A small encoder-decoder audio transcriber, trained from scratch.
Model: log mel input, encoder norm layernorm, encoder activation gelu, encoder num experts 8, encoder layers 6, encoder width 256, decoder width 256, decoder layers 10, decoder norm layernorm.
Training: 15100 steps, batches of 64.
Data: 26041 training examples, 37.1 epochs.
Rows from block 7 of the text decoder, named by matrix and row number. Rows with one number belong to one attention dimension. Each number is 128 + 24 x the weight over its row's rms, rounded and kept within 0 to 255. All counts start at 0. Numbers have three digits each. After the name is the row's rms in percent of the matrix's.
# q: attention query, key and value (stacked) (decoder.blocks.7.attn.qkv.weight, 768x256, the q third), inputs 52-103
# k: attention query, key and value (stacked) (decoder.blocks.7.attn.qkv.weight, 768x256, the k third), inputs 52-103
q.158 099:137129127126108075132108132140109174132119103123147094114099118127134100114117135108160190130118134119144183123138120131122150078129117143130094163126150148
k.158 102:127147117115118116117124077146145142145121153131114118128067131141111126107098166092085126085098136140127146142128147085080134119107133162114140143146127122
q.159 091:105102123148127141114110099140136140143152119141109110127147147138121112132124137164082153131109125123173130089164090114120151127150097139169165120133118111
k.159 097:118136158143086134126143083144140174105105114130149146131127126121128121129147134129116113136101106125136111121167123178104160101160145127142160155108134156
q.160 089:087111160099073104141129112138130079139115125119126150128118114108077135094106103123124145141113162137185119128158127158110064090098092102137140130117076121
k.160 093:105080161090070128131156115127139120093143145119128140149132119143125166140140108134136084137139150152126110120170156169092154142100093126147143118157101114
q.161 095:115112180107136157081108104083150113164159139163147112163140106113112118108093136184157128128113119143107144115111110134152137156109094147126092089131123131
k.161 102:134115110116134122094097143125124125123131148127150160174101107113104129132123105102112160135079154087097131137164096149130118121095114142103158120157115107
q.162 084:126097118092168147146116117082073119124122100143167109156167157124137095129118142177158106140135132145138149148147106123100144123139142136141125127150154160
k.162 087:146184109087119148145148109146135122136111109134134089177115130100124139086095125108136142141125120148152112130123135056148146109140075150102161147134119163
q.163 088:117147164146100125198112130146124167114145136103110150085074121138135143155134119115168120114142082123083101097159147152119155126116147087117135131109120131
k.163 092:145120138139122120136131144132155124110123147089157115159111135139131116139131074133151099177166067115102121127123152172124244159165119126156096120147128122
q.164 094:150174152085116111150134108114137130114151137128152097152158160117092130099119098146130121105119095158125180154097086129126171103110151115114112150126113128
k.164 100:171140212085129132152126143102122111100124170106133106112098145119163118125155109150135142133157085135147149153115123146138151124150121113163164135121151134
q.165 101:118103096094140150121115138170172137134152156098098119132096169126101154110153111147131127100135140116128133111167130181130143115105135130115085113108106142
k.165 110:124138118124117171141180116137181113092156170126110113148119086134132097122128136099128117109138137087117114149121094095094123134117126125100087145098152136
q.166 093:118129170140157103109093161104123130136121146129146154138097109132117148112134122157098124112130113150093121124140118135162145147113158152139132136127118112
k.166 094:125163135080107122112127130113156133108188093114148166123077125152127142182107149126133141172109103119096116090104112157121156145100099115143136126152110108
q.167 112:129143106117132138125104111141116145155131129138125095102150152117143104134085136149152082074143163094096139117153164145131086092144132110162164115154136169
k.167 110:155126132119129158133136142159105134123151177144146111074123128102104158109123153127161071126106112149135122150123124147115097141152131112129157132158161166
q.168 085:116128129136151139107110130107113104119135108107110135148169125109142086097135132121110133127124136139127158120144107124125174070095087153133138163136142160
k.168 088:110118126088130126121154098122114157088103082111146085190133092129096114145129126113120117133109158160106104097155123113138137118114129093101108111097124128
q.169 095:130140103174123153134147109094161106170138085132155136124163146135168109108148126147120102140142154113153109130100131135170170159102143127114142127111092125
k.169 095:151088156143133152125155123097117139136121069103138126156134148133166111119092120117127085124122139138117106151117077119164098131125131116152122138139106148
q.170 092:150122101143198120128121113138139138140131126136120117106114133172130094154126131145146156131099124147112151151163117126136131101146142136143140100139153134
k.170 094:117169141108103063155146144109125157129149135138111094119150112134121112166095172157097116116119112155164154126120112082166123122120156129129130126100137099
q.171 091:118121162100112128124133115131177156134140168144108099139116168115092091167105127141142134111142124132125086146137143125146123141167132121104072127116128066
k.171 091:121126150107138093099117112098148158116125158148132083115166148122135078166133141177112147101119120131112163144077121117118133129141114094156133132120112095
q.172 101:086094121107174118148104126132078115123075119189110135120140139098114136075112124088147118124146114079082091138086163135103117109148138160122120156099168149
k.172 104:106123083124128152109119113159127142103122108107110124148104180123098117084117141092158139138163134097146111127147127097142106137148130126103125119123195134
q.173 096:118173153157105126133136127103147125124150145125121136105166163105154088098150159115150178119067113155119129102130150133095125134100083110133127144094121076
k.173 093:167130131088064111141131151123145121156155129121124089136121112094112098118113154125099146112135120156135168151138130143118109160148148127134128126123124098
q.174 085:106133127092139158162113125157158146156156100115179137122095146138096118123108132129139094136111130106173120169142084111130131156086128147166141140113128125
k.174 084:135135140084118170155136140119129131104159134158130158130180117094143112162130116112122129149098091158119132150123154170104141151066104157169157144145127131
q.175 089:140130164117136103125114122120143154140126090139129179141115101110086128104120106126119134121149127120128155113160155136139152146129120117130106101173153125
k.175 098:147124122145167125124098111108137125154109109140100109143125103113092131110126181182153130099092143155105099124119128134192129160147100100090129113147160119
q.176 087:128108159157122111132166116097121122105137129143156156120101142129125131135124138121148138136126133143154092157126076100113101128141166068084087119127154133
k.176 087:131154105163137145118125167147108127132121125106141167106085117112123188153146159137094101148108101112139139088094101132200175166120077086157153120145079132
q.177 092:113118089100100151157169113109142101095126145111079108106160156133127122184096125135127097168104084117097153130149120101146137169105106106123143114175090119
k.177 087:082182150116137088136160146087156106114122132095118128111111129101138110136141109110107072163144160116089140112138151149103091132138178103143153126138087140
q.178 090:126175139122125174075131151124108115125112077180138132131124108126134125130146140124133076086129130138133145141127169157132122131123115114134140132119108137
k.178 086:174116142131133175116149155099125125127102074107120111164161148150110127155162118112176136142134122126123110132159125103149100144144128114111121093110081080
q.179 097:114071126104140116079107091116090124109114132140164105155128131124126153136138106132097103126154150112106159156136136094171110106140132182129121109152138163
k.179 094:104133145124100124112117138100135108108154134137139112149132168127119138205153107092139117141132083117114106190160106116123105120110097123146115125152111137
q.180 086:132131141095140118107121138153084148162136151131103099122110166107151128149126089161153130139172112138140125116112116127116138185165147105178142105165161127
k.180 083:130133139129138119138101134112113128157106142097136128131103146149188098086090116152112190166070156086127127123108152179106105118150090149109151120143148137
q.181 101:087090146064128138112129103110139118145147153151126109127151140100122113157123128105160145116160119109139125130126147137139093106118114131088139105105075129
k.181 102:118158138187095163086130117149100111131134177147138105146078122125154158118111114098121134112169132138138122202131148117124116138082107099158114115139081129